config.toml
encoder_arch = "vit"
translate = 0.06
downsampling_factor = 8
encoder_norm_position = "pre"
encoder_qk_norm = false
encoder_inner_norm = false
encoder_patch_size = [8, 8]
latent_channels = 16
decoder_norm = "batchnorm"
decoder_widths = [48, 96, 144, 192]
kl_weight = 0.1
optimizer = "normuon"
orthogonalizer = "newton_schulz_5"
lr_schedule = "linear"
Rows from block 5 of the decoder, named by matrix and row number. Rows with one number belong to one channel. Each number is 50 + 12 x the weight over its row's rms, rounded and kept within 0 to 99. All counts start at 0. After the name is the row's rms in percent of the matrix's.
# convs0: first 3x3 conv (decoder.decb.1.0.convs.0.weight, 96x96x3x3), inputs 72-77, a 3x3 kernel for each
# convs1: second 3x3 conv (decoder.decb.1.0.convs.1.weight, 96x96x3x3, transposed), outputs 72-77, a 3x3 kernel for each
convs0.22 100:55 48 48 30 44 18 54 59 44 50 53 51 62 59 45 47 43 43 41 52 60 33 35 60 38 69 68 63 46 36 59 44 48 55 39 48 39 48 56 33 21 52 53 62 63 63 59 57 52 50 42 58 52 59
convs1.22 108:41 41 46 51 69 57 49 37 46 57 34 48 55 44 60 39 52 52 19 65 56 51 93 49 41 54 56 38 51 48 48 51 51 49 60 58 45 37 50 60 33 59 66 61 55 37 41 47 51 33 58 51 45 52
convs0.23 101:49 48 49 65 51 60 67 69 45 57 52 67 33 51 56 46 53 65 54 45 54 59 67 59 44 72 68 35 29 44 45 38 35 39 65 59 57 55 51 38 32 43 62 54 79 52 49 54 53 39 52 54 53 58
convs1.23 090:55 53 48 46 31 23 49 28 33 38 54 56 76 68 52 28 34 42 88 66 55 59 53 50 53 52 34 37 34 49 50 58 49 62 68 63 43 60 53 54 64 53 28 38 47 43 29 47 51 74 52 60 41 49
convs0.24 099:51 49 54 41 33 72 52 72 80 42 52 56 59 53 63 52 35 46 59 46 67 59 57 27 47 57 45 43 42 32 50 62 55 42 40 56 36 41 50 33 70 47 49 47 46 37 48 49 37 35 49 35 30 49
convs1.24 086:47 46 39 73 86 53 38 68 72 44 41 44 49 62 60 55 81 59 40 51 48 52 53 56 42 50 32 56 64 41 47 55 50 45 41 53 56 59 49 73 59 65 49 51 55 29 60 59 33 33 62 52 45 62
convs0.25 095:53 61 50 43 58 42 57 55 36 60 52 52 44 43 43 60 33 33 69 59 47 60 57 90 59 66 53 68 38 33 57 54 65 40 44 49 47 57 60 39 50 61 21 41 52 51 49 50 59 82 62 50 42 49
convs1.25 093:66 36 35 75 58 62 47 61 61 63 65 48 44 46 48 50 55 67 25 27 41 52 71 49 55 58 61 40 45 39 36 42 36 59 48 35 32 45 58 59 89 58 39 46 55 44 51 64 42 87 57 40 36 54
convs0.26 106:71 72 58 59 45 50 46 47 59 37 28 30 39 46 45 34 39 47 53 56 38 57 62 56 57 60 50 51 52 53 58 52 52 51 46 55 50 59 41 42 53 31 50 56 36 45 40 62 49 62 67 55 69 65
convs1.26 090:45 60 55 36 45 33 36 28 29 47 52 58 36 50 56 58 41 40 40 61 44 43 58 44 54 48 40 61 59 53 59 59 61 67 71 53 53 48 40 32 48 50 42 57 60 76 66 36 71 44 46 48 42 58
convs0.27 100:42 33 46 53 44 57 58 44 62 73 57 39 64 32 52 46 63 59 67 43 49 48 43 62 42 44 58 36 50 52 52 62 66 50 60 64 59 45 54 51 19 62 37 68 55 49 68 49 64 48 32 60 43 36
convs1.27 106:41 29 29 43 63 66 50 69 69 49 49 39 59 53 44 62 68 42 49 57 31 66 74 30 56 42 22 31 36 37 38 40 32 29 26 43 47 76 47 46 73 53 51 48 39 58 42 37 50 56 49 49 54 41
convs0.28 106:50 38 50 69 43 59 56 71 58 51 37 40 44 32 45 42 45 44 43 48 38 36 57 48 39 32 37 73 43 52 62 53 66 63 62 62 58 46 31 62 40 44 51 61 54 64 85 69 52 68 85 52 54 57
convs1.28 105:46 58 23 32 59 45 56 62 61 52 52 58 48 41 45 66 48 44 47 55 47 62 46 53 57 72 55 41 43 65 46 45 32 43 50 35 41 51 36 09 70 69 42 20 50 52 50 28 49 51 51 62 24 46
convs0.29 105:62 50 57 57 72 42 51 65 41 57 48 55 40 57 40 49 58 60 61 66 78 65 53 59 69 43 46 68 62 70 68 56 70 61 61 63 56 53 55 48 62 59 53 68 62 62 69 61 70 64 51 64 59 50
convs1.29 106:56 47 45 64 69 67 60 54 51 11 18 60 62 51 60 37 66 52 62 74 51 55 70 46 47 38 46 37 29 42 15 35 45 06 19 38 35 33 61 56 41 60 63 53 55 32 57 59 33 37 38 41 54 59
convs0.30 097:38 52 45 43 62 62 50 61 60 57 51 65 63 42 58 51 38 47 61 65 50 47 57 24 73 33 45 38 47 63 43 53 45 47 60 53 51 51 65 55 62 55 51 50 55 52 57 57 64 18 44 39 45 49
convs1.30 112:32 44 27 34 17 30 55 49 43 44 51 54 33 40 47 40 47 31 49 61 37 80 44 24 60 53 33 48 52 52 39 53 61 31 53 64 47 55 47 58 49 64 49 57 61 41 61 48 28 52 63 39 58 49
convs0.31 106:42 45 48 46 55 58 45 55 52 46 57 46 39 46 54 45 40 43 50 53 49 50 32 62 39 30 43 28 39 34 34 36 33 64 60 56 49 56 58 38 40 66 30 43 54 61 65 52 55 56 60 60 57 60
convs1.31 093:47 53 80 52 66 69 60 52 71 40 53 35 46 74 57 41 59 54 56 65 65 54 65 70 43 59 50 36 36 32 46 52 43 58 51 46 48 44 52 54 13 34 58 27 44 57 53 62 49 59 47 53 56 48
convs0.32 099:50 39 56 51 42 42 39 40 33 70 63 53 49 52 81 36 66 46 58 56 44 51 51 44 54 54 32 35 48 55 28 49 47 40 30 52 45 31 37 61 44 56 43 60 35 39 43 56 53 43 59 53 42 69
convs1.32 091:60 48 59 47 45 44 28 52 36 34 40 47 32 57 41 54 62 37 57 43 38 39 45 34 48 38 37 50 65 77 64 72 74 54 68 63 44 42 70 59 61 85 47 43 70 47 21 63 31 37 65 58 40 62
convs0.33 104:42 50 46 51 52 39 38 40 46 38 47 59 47 46 43 58 61 50 69 87 76 42 44 61 32 46 42 44 53 39 51 47 59 66 49 57 60 52 64 47 38 54 51 62 64 45 53 50 41 54 59 55 52 69
convs1.33 092:25 22 42 38 45 30 60 68 47 47 45 34 48 45 55 47 64 65 31 61 54 50 41 49 50 65 46 44 45 39 25 37 48 31 23 36 37 40 52 53 37 51 44 51 63 46 39 77 60 61 41 58 57 39
convs0.34 102:45 38 32 67 52 56 37 52 40 44 52 42 35 43 29 42 62 55 46 58 56 53 82 69 57 49 44 30 45 49 25 33 61 37 56 57 49 55 61 49 66 47 64 70 64 42 48 44 37 41 56 39 49 51
convs1.34 093:54 31 45 44 32 32 76 56 38 60 42 49 67 49 41 55 45 34 49 38 57 40 37 62 57 72 80 56 62 62 51 65 69 57 58 63 45 40 46 61 45 51 58 42 49 06 06 26 30 57 43 35 41 40
convs0.35 100:52 42 37 58 58 48 45 54 40 41 40 54 74 66 48 49 64 49 38 49 54 62 36 47 57 37 63 53 44 49 42 47 60 58 43 49 58 50 53 63 38 40 49 57 55 47 41 35 50 47 52 40 50 50
convs1.35 103:62 44 45 59 32 50 60 55 51 45 43 44 53 82 36 41 20 83 55 58 46 56 34 58 58 47 48 48 51 34 46 44 40 50 44 39 59 42 58 63 55 30 38 61 42 56 55 49 48 43 77 52 35 66
convs0.36 092:49 57 63 45 31 39 64 61 49 73 52 55 59 40 46 69 69 65 55 49 52 44 44 42 38 60 51 45 31 47 62 70 46 51 48 54 59 60 64 56 45 50 61 77 67 58 72 52 63 70 62 53 43 54
convs1.36 095:42 47 63 47 68 59 34 50 48 48 41 36 67 66 57 62 62 58 36 41 61 32 37 49 51 48 63 59 57 67 59 58 65 65 59 60 66 61 56 44 41 48 57 44 64 59 36 40 50 35 39 70 53 62
convs0.37 104:41 37 52 62 54 43 61 59 52 43 59 62 46 61 37 47 66 44 38 39 54 44 53 94 50 41 65 31 39 38 28 33 57 35 30 39 41 35 55 38 30 70 43 42 51 59 50 52 58 59 48 51 62 59
convs1.37 092:56 48 42 50 66 41 50 54 34 36 47 55 54 55 51 65 44 42 67 36 33 72 49 39 69 50 45 46 65 73 84 62 61 59 74 64 65 60 45 56 42 51 48 43 34 60 37 48 64 57 50 67 44 54
convs0.38 093:48 48 50 52 56 40 48 69 52 39 31 58 62 36 38 66 34 59 34 45 49 55 36 49 59 61 99 36 45 60 46 44 52 51 49 52 53 60 68 45 33 41 42 38 77 57 48 57 49 65 75 55 57 53
convs1.38 084:48 41 49 57 63 39 36 29 45 19 45 41 48 54 57 37 56 52 29 44 22 64 57 38 41 39 56 46 45 53 52 48 61 60 58 60 29 46 54 56 46 48 51 47 33 34 59 48 24 34 54 35 52 38
convs0.39 096:46 43 43 35 33 43 37 21 42 55 67 63 58 54 57 54 56 64 46 26 54 62 67 54 64 54 60 67 55 65 53 78 87 55 65 59 43 45 45 59 62 48 56 60 41 49 62 48 25 43 45 43 62 50
convs1.39 091:48 37 40 45 36 28 58 27 32 35 43 43 33 29 37 56 60 50 49 34 46 61 47 51 48 39 25 40 47 61 44 67 75 40 69 77 44 50 37 51 37 43 38 45 44 29 68 69 41 51 71 35 30 61
convs0.40 093:40 52 66 59 48 63 37 53 65 54 76 38 63 75 48 49 55 44 55 63 54 50 36 66 50 50 48 64 47 49 51 53 48 57 59 58 67 64 43 60 49 54 52 47 38 44 29 43 33 08 48 39 40 47
convs1.40 116:43 42 49 36 47 47 51 49 56 47 55 59 39 24 26 34 00 17 62 63 64 57 58 51 54 45 52 42 44 48 35 41 38 36 36 34 33 21 26 41 88 41 44 64 25 60 61 70 40 52 52 47 54 57
convs0.41 110:69 38 24 44 25 12 21 23 22 52 57 55 51 50 42 54 49 47 57 67 62 57 50 44 55 50 46 39 44 45 49 50 50 53 40 51 53 51 54 53 50 53 41 40 45 54 44 54 52 48 55 51 45 53
convs1.41 131:48 57 59 52 57 55 41 41 43 52 50 44 47 46 45 47 44 45 53 56 55 50 56 57 44 49 57 38 48 50 41 52 56 42 50 55 60 52 43 61 58 44 45 43 45 56 48 44 49 41 41 61 55 57
convs0.42 099:49 48 44 52 50 44 49 42 47 53 57 53 48 55 41 69 62 37 56 46 68 65 57 39 59 38 49 40 50 35 53 54 43 44 56 63 74 51 54 44 31 45 42 51 44 42 48 37 58 50 48 60 50 45
convs1.42 104:58 67 60 59 34 33 42 43 37 46 75 53 53 50 60 48 48 54 51 57 70 54 35 58 35 51 49 47 36 22 70 53 37 99 77 61 35 54 63 26 70 47 44 44 45 53 39 33 48 14 45 46 32 40
convs0.43 105:28 50 33 24 43 35 56 52 39 57 66 60 34 47 64 40 28 52 62 62 43 66 70 45 59 70 56 57 61 59 52 58 55 28 37 47 56 60 50 57 48 48 67 61 47 55 61 61 47 62 70 29 48 63
convs1.43 093:50 40 66 72 59 69 66 54 60 55 68 57 59 80 70 63 33 60 42 41 62 41 38 45 67 47 63 41 61 98 06 34 74 01 00 36 62 52 45 39 52 56 26 40 52 52 55 54 48 42 65 65 43 64
convs0.44 100:37 38 55 20 08 34 45 75 71 55 55 41 48 57 39 53 67 50 41 21 33 20 58 72 37 46 70 49 60 55 55 42 64 49 51 53 52 40 51 58 46 35 51 51 54 52 40 49 70 66 69 45 43 38
convs1.44 097:41 29 49 27 42 43 62 84 69 46 48 36 27 33 44 69 48 68 37 31 39 46 54 40 58 60 55 54 48 55 45 62 50 63 50 47 66 59 39 37 49 41 32 47 59 49 67 70 54 48 53 70 52 67
convs0.45 105:47 46 35 42 31 63 44 52 41 50 61 62 63 55 63 56 56 51 61 27 10 70 14 38 66 58 41 35 38 46 50 49 46 48 52 57 58 35 55 67 60 36 57 67 75 46 70 49 47 66 29 40 68 54
convs1.45 104:67 45 45 63 40 40 69 58 54 49 56 51 57 47 43 64 41 40 35 36 50 46 51 53 58 47 40 48 58 53 46 51 42 52 54 53 59 41 44 39 61 59 43 43 45 63 43 69 66 49 38 62 22 35
convs0.46 094:71 58 57 55 44 50 53 64 56 46 57 49 54 80 64 34 52 35 39 43 45 32 43 57 47 27 35 44 21 39 52 25 48 35 30 34 49 50 48 45 47 51 45 46 46 61 67 62 76 72 52 70 69 40
convs1.46 092:66 70 51 49 71 59 45 48 55 57 40 47 32 44 49 65 50 44 65 43 61 46 68 63 60 59 60 77 61 71 82 69 52 51 70 48 69 79 56 52 43 48 52 64 60 37 54 45 56 73 60 41 51 51
convs0.47 099:54 53 54 61 76 65 70 62 53 72 62 59 51 33 55 56 53 61 43 52 56 38 59 51 60 50 47 55 55 47 43 49 40 39 47 39 58 37 36 42 49 47 46 44 47 41 61 49 74 60 44 37 49 50
convs1.47 087:44 47 56 51 31 41 45 44 48 37 34 30 45 65 72 54 41 43 52 76 53 65 55 60 58 67 54 42 49 39 51 43 39 48 47 39 42 50 61 66 24 30 51 58 19 46 46 55 52 22 48 46 43 46
convs0.48 097:46 51 65 48 61 56 51 74 65 51 57 48 44 61 50 44 39 56 48 48 32 85 45 83 75 64 50 58 53 45 52 53 59 54 43 50 32 56 36 64 25 63 41 64 53 53 56 65 28 58 48 25 31 53
convs1.48 134:36 30 34 43 45 30 50 56 51 47 68 59 51 32 49 62 34 50 50 34 51 50 45 53 65 41 52 56 49 60 58 52 50 49 50 42 45 59 56 43 71 50 48 43 34 52 58 50 39 50 26 59 45 53
convs0.49 102:28 67 48 37 64 48 53 66 48 69 52 53 58 55 58 63 68 40 31 51 46 31 12 68 39 59 55 41 27 47 49 38 59 54 59 48 49 46 47 65 49 48 45 47 49 43 60 44 43 42 55 52 57 50
convs1.49 081:49 42 55 56 43 51 58 47 39 69 56 49 63 44 53 31 25 50 48 41 52 32 66 43 40 37 68 53 38 40 38 40 76 38 69 81 57 44 46 42 54 51 64 50 47 43 46 63 65 35 45 49 49 67
convs0.50 103:36 55 57 34 49 84 48 42 54 56 41 52 43 46 32 53 46 51 58 43 45 73 61 29 71 62 64 58 58 57 49 45 46 56 68 41 46 32 43 53 59 47 49 49 41 64 72 59 43 16 54 48 37 46
convs1.50 108:45 52 38 49 61 55 56 69 69 47 47 48 49 46 50 74 78 59 54 54 71 56 75 83 51 43 53 32 25 37 22 39 35 00 05 24 43 39 55 75 29 47 40 51 53 40 46 43 50 54 39 56 60 48
convs0.51 100:38 50 48 35 60 64 22 51 48 53 50 45 50 49 67 54 34 54 49 51 48 56 62 75 39 55 65 59 55 48 44 62 63 63 56 51 58 50 53 51 49 59 54 40 51 38 41 45 59 51 38 73 70 38
convs1.51 097:45 40 66 27 40 55 43 41 43 66 93 68 52 80 64 42 56 39 30 51 36 26 31 35 46 52 61 43 50 58 54 53 47 49 54 50 57 40 49 46 28 52 46 47 47 51 34 37 46 42 54 60 44 48
convs0.52 105:55 59 57 59 71 63 71 45 80 35 51 33 31 40 44 56 49 39 44 47 50 40 51 39 53 37 36 42 32 48 36 27 38 65 74 44 41 50 53 55 40 57 59 54 65 52 71 39 71 88 41 54 69 46
convs1.52 088:26 52 44 40 52 51 34 56 27 56 49 46 60 57 48 46 27 56 72 72 27 55 53 30 46 42 35 51 31 38 56 49 56 50 80 69 39 49 51 39 66 47 56 45 48 56 36 40 55 26 48 31 29 40
convs0.53 097:66 48 52 70 44 38 47 42 38 46 57 57 56 67 59 47 51 47 42 55 42 53 41 45 53 70 46 58 51 55 32 28 47 47 42 70 26 38 44 49 51 51 53 53 39 50 38 42 58 55 50 73 75 50
convs1.53 110:35 50 47 59 65 59 54 55 60 43 38 58 51 26 42 65 78 59 50 40 54 70 63 56 36 45 49 62 54 52 41 56 55 32 28 43 52 71 59 50 39 47 54 40 56 50 55 31 72 64 64 42 43 42
convs0.54 093:55 54 59 61 41 27 32 16 22 52 49 40 60 56 49 41 42 47 53 42 53 51 54 68 42 48 62 47 44 42 44 49 46 46 42 49 42 50 50 44 47 52 41 43 47 40 40 40 58 59 45 51 51 49
convs1.54 126:56 57 58 56 63 60 46 42 48 50 60 62 43 53 59 39 48 46 51 53 54 47 46 56 46 44 60 46 48 51 48 50 53 43 47 49 61 61 52 73 65 58 52 54 54 29 22 30 27 18 25 37 31 42
convs0.55 103:62 78 48 68 57 78 48 61 86 61 56 57 67 51 53 68 61 48 58 53 66 27 42 50 57 25 43 60 46 45 42 39 53 49 61 61 57 68 47 52 32 37 45 44 50 48 53 45 59 62 52 37 44 38
convs1.55 091:49 35 44 65 61 42 42 58 52 16 48 42 32 43 46 42 58 44 84 59 53 55 67 49 27 47 48 56 58 39 50 67 53 30 45 40 49 72 42 60 98 60 53 57 57 44 63 52 65 38 64 40 35 52
convs0.56 099:50 52 60 53 65 42 65 37 47 37 45 41 53 37 38 65 55 47 52 53 63 59 67 57 35 58 65 36 52 40 42 42 51 42 38 36 44 62 46 55 70 56 40 61 50 53 41 51 49 40 49 56 45 47
convs1.56 097:47 52 51 44 26 65 55 45 62 36 45 54 43 61 43 16 57 68 69 62 72 26 56 54 39 36 33 59 56 51 39 65 56 34 41 52 56 50 45 47 72 47 45 53 55 77 51 51 45 39 35 71 45 51
convs0.57 101:40 28 51 61 40 38 49 40 26 59 59 61 51 51 51 44 47 66 64 51 48 56 54 65 68 35 60 54 58 61 51 48 49 49 59 56 55 49 43 40 15 40 44 40 44 57 46 50 69 44 50 62 65 58
convs1.57 098:57 65 33 75 58 50 53 62 68 46 67 63 51 58 41 49 71 38 56 64 30 81 61 24 72 65 39 46 38 38 50 53 46 55 53 40 50 64 57 32 63 54 37 51 55 52 44 43 73 52 47 61 41 39
convs0.58 100:37 45 66 39 47 51 57 37 49 43 46 43 47 40 37 52 40 44 38 41 51 42 48 51 36 38 51 38 68 69 43 63 49 42 63 64 52 53 46 62 50 42 56 43 59 48 48 60 46 40 59 57 66 71
convs1.58 109:66 29 40 85 53 67 80 60 47 43 59 52 40 50 50 61 52 56 55 52 43 37 59 50 39 55 72 12 23 43 02 23 42 13 36 62 49 71 51 66 72 57 50 53 43 49 32 36 48 67 56 62 55 40
convs0.59 101:51 25 49 32 56 52 47 56 79 44 71 54 66 73 37 48 47 40 39 33 44 48 33 32 63 75 62 36 38 34 32 32 56 53 60 47 30 56 50 43 38 46 47 54 45 43 57 53 46 63 46 54 41 49
convs1.59 106:60 52 40 73 47 55 65 78 73 53 67 61 70 48 62 63 67 59 56 45 46 62 35 60 60 61 57 37 42 42 37 57 54 41 45 64 42 65 60 35 70 55 56 48 55 46 17 28 41 40 52 59 51 47
convs0.60 098:49 54 47 51 46 62 42 36 52 59 46 51 51 50 52 39 26 52 60 55 62 51 37 43 56 49 26 34 49 44 44 39 44 43 42 44 62 31 41 48 50 45 45 51 35 48 62 51 63 51 56 58 48 46
convs1.60 095:64 60 64 50 45 59 55 29 51 34 57 46 47 55 41 43 40 42 45 45 46 57 40 40 50 49 51 50 62 54 61 59 41 49 50 44 43 39 34 48 44 44 46 70 37 61 70 49 65 51 46 43 49 76
convs0.61 103:56 52 48 53 36 52 44 37 44 61 76 65 51 60 53 52 57 27 49 40 23 30 50 75 45 49 60 58 50 58 61 67 74 72 53 74 55 44 46 61 51 65 43 56 48 41 49 47 36 49 51 42 67 58
convs1.61 095:49 46 40 44 59 60 43 47 49 73 59 42 31 56 43 40 42 54 23 36 50 45 57 55 61 53 51 37 54 47 41 45 51 51 59 60 66 47 44 51 64 40 44 41 44 37 42 43 40 34 37 71 62 57
convs0.62 097:54 59 54 72 52 45 60 47 44 65 55 59 54 35 41 42 51 58 72 37 41 29 57 66 38 49 64 54 45 46 49 57 48 47 47 42 43 38 52 43 40 48 54 57 55 59 49 47 64 15 39 58 22 40
convs1.62 101:49 43 38 30 57 44 47 56 71 56 41 49 46 39 55 64 66 44 54 69 51 65 61 44 60 44 36 75 56 51 65 45 34 44 27 14 57 37 53 38 26 61 37 59 61 55 69 59 59 30 47 69 74 66
convs0.63 102:50 62 19 45 77 54 45 49 46 53 38 45 54 59 60 52 47 51 49 55 48 54 54 42 52 65 57 60 63 51 59 51 37 72 59 50 54 57 55 37 30 52 38 36 46 57 54 56 54 60 73 49 58 52
convs1.63 112:61 41 53 27 30 43 62 48 50 66 77 51 26 53 51 58 50 46 40 41 55 64 68 50 68 73 50 51 49 39 52 40 49 37 45 47 64 65 46 44 78 68 36 41 65 31 15 57 47 68 38 37 36 40
convs0.64 101:56 47 59 55 43 53 56 44 39 50 50 52 59 40 45 48 60 53 49 66 49 48 42 62 52 44 47 44 62 43 43 45 59 46 59 38 42 39 43 60 61 68 53 47 55 60 42 56 82 70 66 63 51 47
convs1.64 084:38 48 54 28 32 55 39 53 61 34 35 52 44 27 42 60 41 69 84 55 54 62 41 60 45 65 45 49 54 53 68 58 62 77 72 59 42 59 58 47 40 64 68 61 52 53 47 66 20 57 48 44 51 72
convs0.65 104:42 44 46 31 48 55 41 50 59 48 46 57 47 37 51 52 35 48 47 52 57 47 49 55 53 49 50 41 45 41 33 47 52 44 54 52 44 52 41 43 45 43 39 37 41 63 66 63 62 64 58 49 41 46
convs1.65 099:64 53 69 44 16 47 63 44 52 45 52 51 51 88 72 57 89 67 45 58 49 39 74 36 41 50 49 47 44 43 52 50 51 46 52 43 47 33 42 44 25 39 58 42 58 74 45 51 79 35 44 82 63 65
convs0.66 099:47 31 32 66 59 70 50 64 67 37 57 55 49 67 76 52 63 44 36 32 51 45 24 55 40 50 43 37 26 43 55 47 43 45 43 49 44 66 68 22 45 49 23 51 49 58 59 52 65 51 39 54 52 57
convs1.66 089:39 36 30 39 49 32 45 57 59 59 55 59 54 41 43 50 62 57 41 38 60 14 65 58 46 49 53 51 60 57 40 46 40 52 63 60 57 57 52 70 56 50 53 36 47 35 49 52 30 64 51 43 64 58
convs0.67 100:43 53 47 53 54 61 57 61 73 53 48 45 53 64 25 45 56 43 35 49 60 53 77 45 56 61 26 39 39 44 59 63 66 54 47 57 45 47 45 50 38 42 50 16 49 50 45 41 35 60 60 41 64 45
convs1.67 106:57 49 53 59 48 54 64 55 52 45 64 45 77 56 61 15 75 48 64 35 41 36 42 50 56 56 53 43 47 47 38 45 46 49 52 52 35 33 43 34 46 55 46 56 69 70 45 42 42 38 26 55 54 43
convs0.68 087:72 63 59 78 56 39 49 40 38 63 14 49 47 74 39 50 50 56 66 58 59 42 63 29 58 53 39 35 30 31 36 30 47 50 65 61 47 41 42 41 61 51 38 36 63 55 50 32 72 83 53 64 78 80
convs1.68 110:57 56 63 47 45 43 46 31 35 45 45 46 69 65 58 39 56 53 56 35 50 47 58 58 38 42 52 53 43 48 55 53 56 75 60 57 56 39 42 58 36 20 57 51 49 52 65 66 48 73 63 36 55 61
convs0.69 094:39 65 44 31 63 34 61 52 30 43 46 34 75 69 36 61 41 36 48 77 62 61 35 53 42 66 52 54 57 43 55 58 34 55 52 46 44 40 42 57 91 74 43 29 42 51 37 45 51 43 48 53 51 70
convs1.69 104:56 56 50 34 24 49 43 56 72 63 48 53 49 21 49 59 61 54 52 52 44 60 62 45 52 54 44 59 49 54 64 67 52 56 49 56 51 68 45 54 55 48 54 51 54 59 67 41 48 47 44 32 51 50
convs0.70 102:44 53 49 46 52 42 56 38 44 50 57 61 56 66 62 55 52 44 58 66 41 57 88 59 46 48 42 45 38 46 43 34 38 37 36 32 42 59 59 36 70 51 57 40 35 38 35 49 43 18 42 55 46 42
convs1.70 107:47 74 50 58 20 45 59 40 50 61 38 45 47 42 48 59 49 54 53 57 54 52 65 50 52 50 46 64 60 65 77 70 61 62 63 57 51 58 45 57 55 45 58 51 44 42 48 54 52 44 52 37 53 46
convs0.71 107:43 27 43 54 16 60 51 48 69 41 74 61 48 66 42 54 53 40 51 43 47 31 67 38 41 48 38 54 46 60 55 52 42 50 53 39 39 38 35 45 44 18 53 60 37 42 46 55 52 57 35 50 44 45
convs1.71 099:52 31 33 40 38 46 14 33 68 62 47 45 70 41 42 31 47 60 39 43 56 43 48 48 59 57 37 39 43 27 27 35 26 33 41 28 42 42 42 45 43 60 18 56 56 38 26 35 65 55 47 58 45 54
convs0.72 106:44 45 55 47 38 59 60 45 76 47 65 64 54 47 50 59 35 30 49 43 44 47 39 46 46 43 42 43 39 43 43 44 60 52 53 48 47 50 48 56 41 34 57 30 38 74 68 70 68 52 65 64 45 58
convs1.72 091:50 68 47 42 44 47 55 49 45 63 62 40 48 59 57 50 46 56 39 43 46 44 66 48 47 49 66 60 58 41 77 68 52 91 72 60 46 55 56 52 42 56 55 42 34 67 60 65 65 47 72 59 65 70
convs0.73 101:54 61 58 30 41 56 39 52 44 46 33 53 43 33 48 49 37 36 57 58 43 60 43 58 52 51 58 31 38 57 42 42 56 41 50 38 48 59 54 32 31 47 43 38 50 47 57 58 50 55 47 39 54 49
convs1.73 102:55 47 60 54 75 79 35 56 63 32 39 35 60 86 55 50 54 56 55 46 49 53 46 33 57 51 44 65 51 59 56 57 55 63 50 54 42 38 32 57 24 20 61 40 55 47 46 49 47 43 40 54 39 69
convs0.74 102:61 42 39 73 56 67 53 57 58 48 40 53 42 29 47 39 44 44 53 47 46 46 41 39 40 58 42 54 62 67 48 55 58 64 61 56 60 70 72 34 42 63 70 29 56 52 37 35 70 46 24 51 63 52
convs1.74 101:55 54 58 75 47 59 62 58 73 50 42 45 84 79 44 53 61 56 49 55 43 55 57 48 39 29 48 37 36 36 32 28 34 34 29 32 37 40 62 58 24 50 64 40 46 50 51 51 31 48 51 29 52 40
convs0.75 102:48 39 53 46 28 44 25 28 39 48 50 41 40 32 38 53 31 32 47 60 48 42 42 64 43 58 61 41 40 51 36 59 55 51 39 34 54 49 35 34 54 60 52 39 52 54 48 52 66 47 50 55 62 53
convs1.75 090:53 41 54 50 64 77 62 54 69 64 57 66 63 66 48 26 57 51 34 56 56 35 81 68 55 60 61 41 32 19 33 44 37 39 39 45 41 38 30 53 60 40 43 49 30 63 57 54 54 66 45 79 61 76
convs0.76 100:58 42 42 39 49 56 38 40 42 63 53 61 53 45 68 63 64 41 60 59 37 53 37 48 44 62 53 49 36 57 45 50 67 42 52 53 48 53 52 31 68 54 57 48 51 30 46 41 42 46 52 56 50 54
convs1.76 084:65 45 42 70 52 60 59 57 61 62 48 57 62 36 61 49 47 30 46 27 37 59 61 67 44 50 75 34 52 29 45 53 22 39 59 47 45 48 44 61 44 40 51 58 53 44 56 44 64 64 54 34 62 63
convs0.77 086:36 45 35 42 34 20 43 46 53 43 68 65 37 48 61 49 56 51 69 56 76 70 78 82 78 64 66 38 37 33 38 41 44 45 38 63 44 49 60 41 53 49 49 47 39 51 72 70 72 71 86 52 71 77
convs1.77 110:66 73 59 53 72 58 40 36 43 42 38 52 54 48 42 42 44 46 42 46 55 19 37 62 43 56 72 41 40 49 57 51 56 62 75 55 46 53 38 30 21 40 39 31 38 46 63 41 66 69 62 47 49 56
convs0.78 098:55 56 41 52 54 45 60 52 38 47 41 74 42 49 66 45 41 53 48 44 56 49 25 66 52 33 68 30 61 64 31 54 57 45 40 49 46 47 50 40 61 63 33 66 67 33 32 40 33 38 52 42 42 64
convs1.78 095:63 47 41 59 37 53 50 69 45 33 54 46 28 55 46 40 54 46 22 53 40 22 49 46 40 40 36 57 49 58 51 49 52 28 31 55 68 64 42 57 41 56 60 60 68 28 57 44 37 52 52 42 40 53
convs0.79 097:48 51 49 67 71 61 72 50 29 41 53 49 41 41 43 34 42 52 60 58 61 65 53 47 60 77 51 45 57 65 42 63 40 35 50 44 63 60 51 55 33 49 36 52 43 54 61 63 52 79 80 68 94 94
convs1.79 111:63 63 40 62 55 41 48 37 43 61 61 54 32 49 52 75 38 47 46 47 38 42 53 64 56 58 75 46 43 61 61 47 47 58 71 63 48 24 30 41 41 50 44 53 52 67 63 56 53 49 59 50 57 75
convs0.80 101:55 56 42 62 37 51 67 36 63 44 43 40 42 47 43 49 42 55 65 61 55 52 46 40 42 44 42 55 56 64 49 58 56 36 60 68 56 51 80 52 33 42 50 58 49 58 56 60 47 57 61 49 59 47
convs1.80 087:47 52 39 43 31 47 52 41 52 54 51 55 42 46 42 68 44 37 44 57 53 73 58 48 52 59 31 39 51 61 50 58 56 47 62 62 39 53 54 40 38 51 54 33 32 74 67 57 47 63 68 62 54 44
convs0.81 105:38 56 60 48 68 72 50 49 60 55 46 49 54 64 44 72 59 38 47 55 42 39 24 37 36 38 36 39 51 46 47 48 47 48 53 51 42 41 43 57 54 40 58 53 33 56 54 53 54 35 40 58 63 62
convs1.81 086:61 54 53 55 63 62 26 36 46 49 36 36 56 49 37 26 43 39 49 68 40 42 75 44 45 55 46 67 74 72 72 74 68 66 65 63 70 56 59 17 36 48 60 59 68 85 67 70 73 51 65 55 37 61
convs0.82 100:32 56 52 38 43 62 40 43 47 57 67 46 46 51 50 60 52 58 49 55 55 59 50 23 61 31 39 55 57 52 51 48 45 52 45 41 70 48 59 56 33 56 64 53 45 62 66 57 60 60 59 65 46 32
convs1.82 086:42 45 48 58 76 67 53 53 62 47 34 49 59 74 54 43 45 31 51 55 49 57 37 53 29 35 38 41 38 55 42 63 52 38 42 39 38 32 45 43 47 62 56 59 50 45 73 66 49 38 47 52 65 59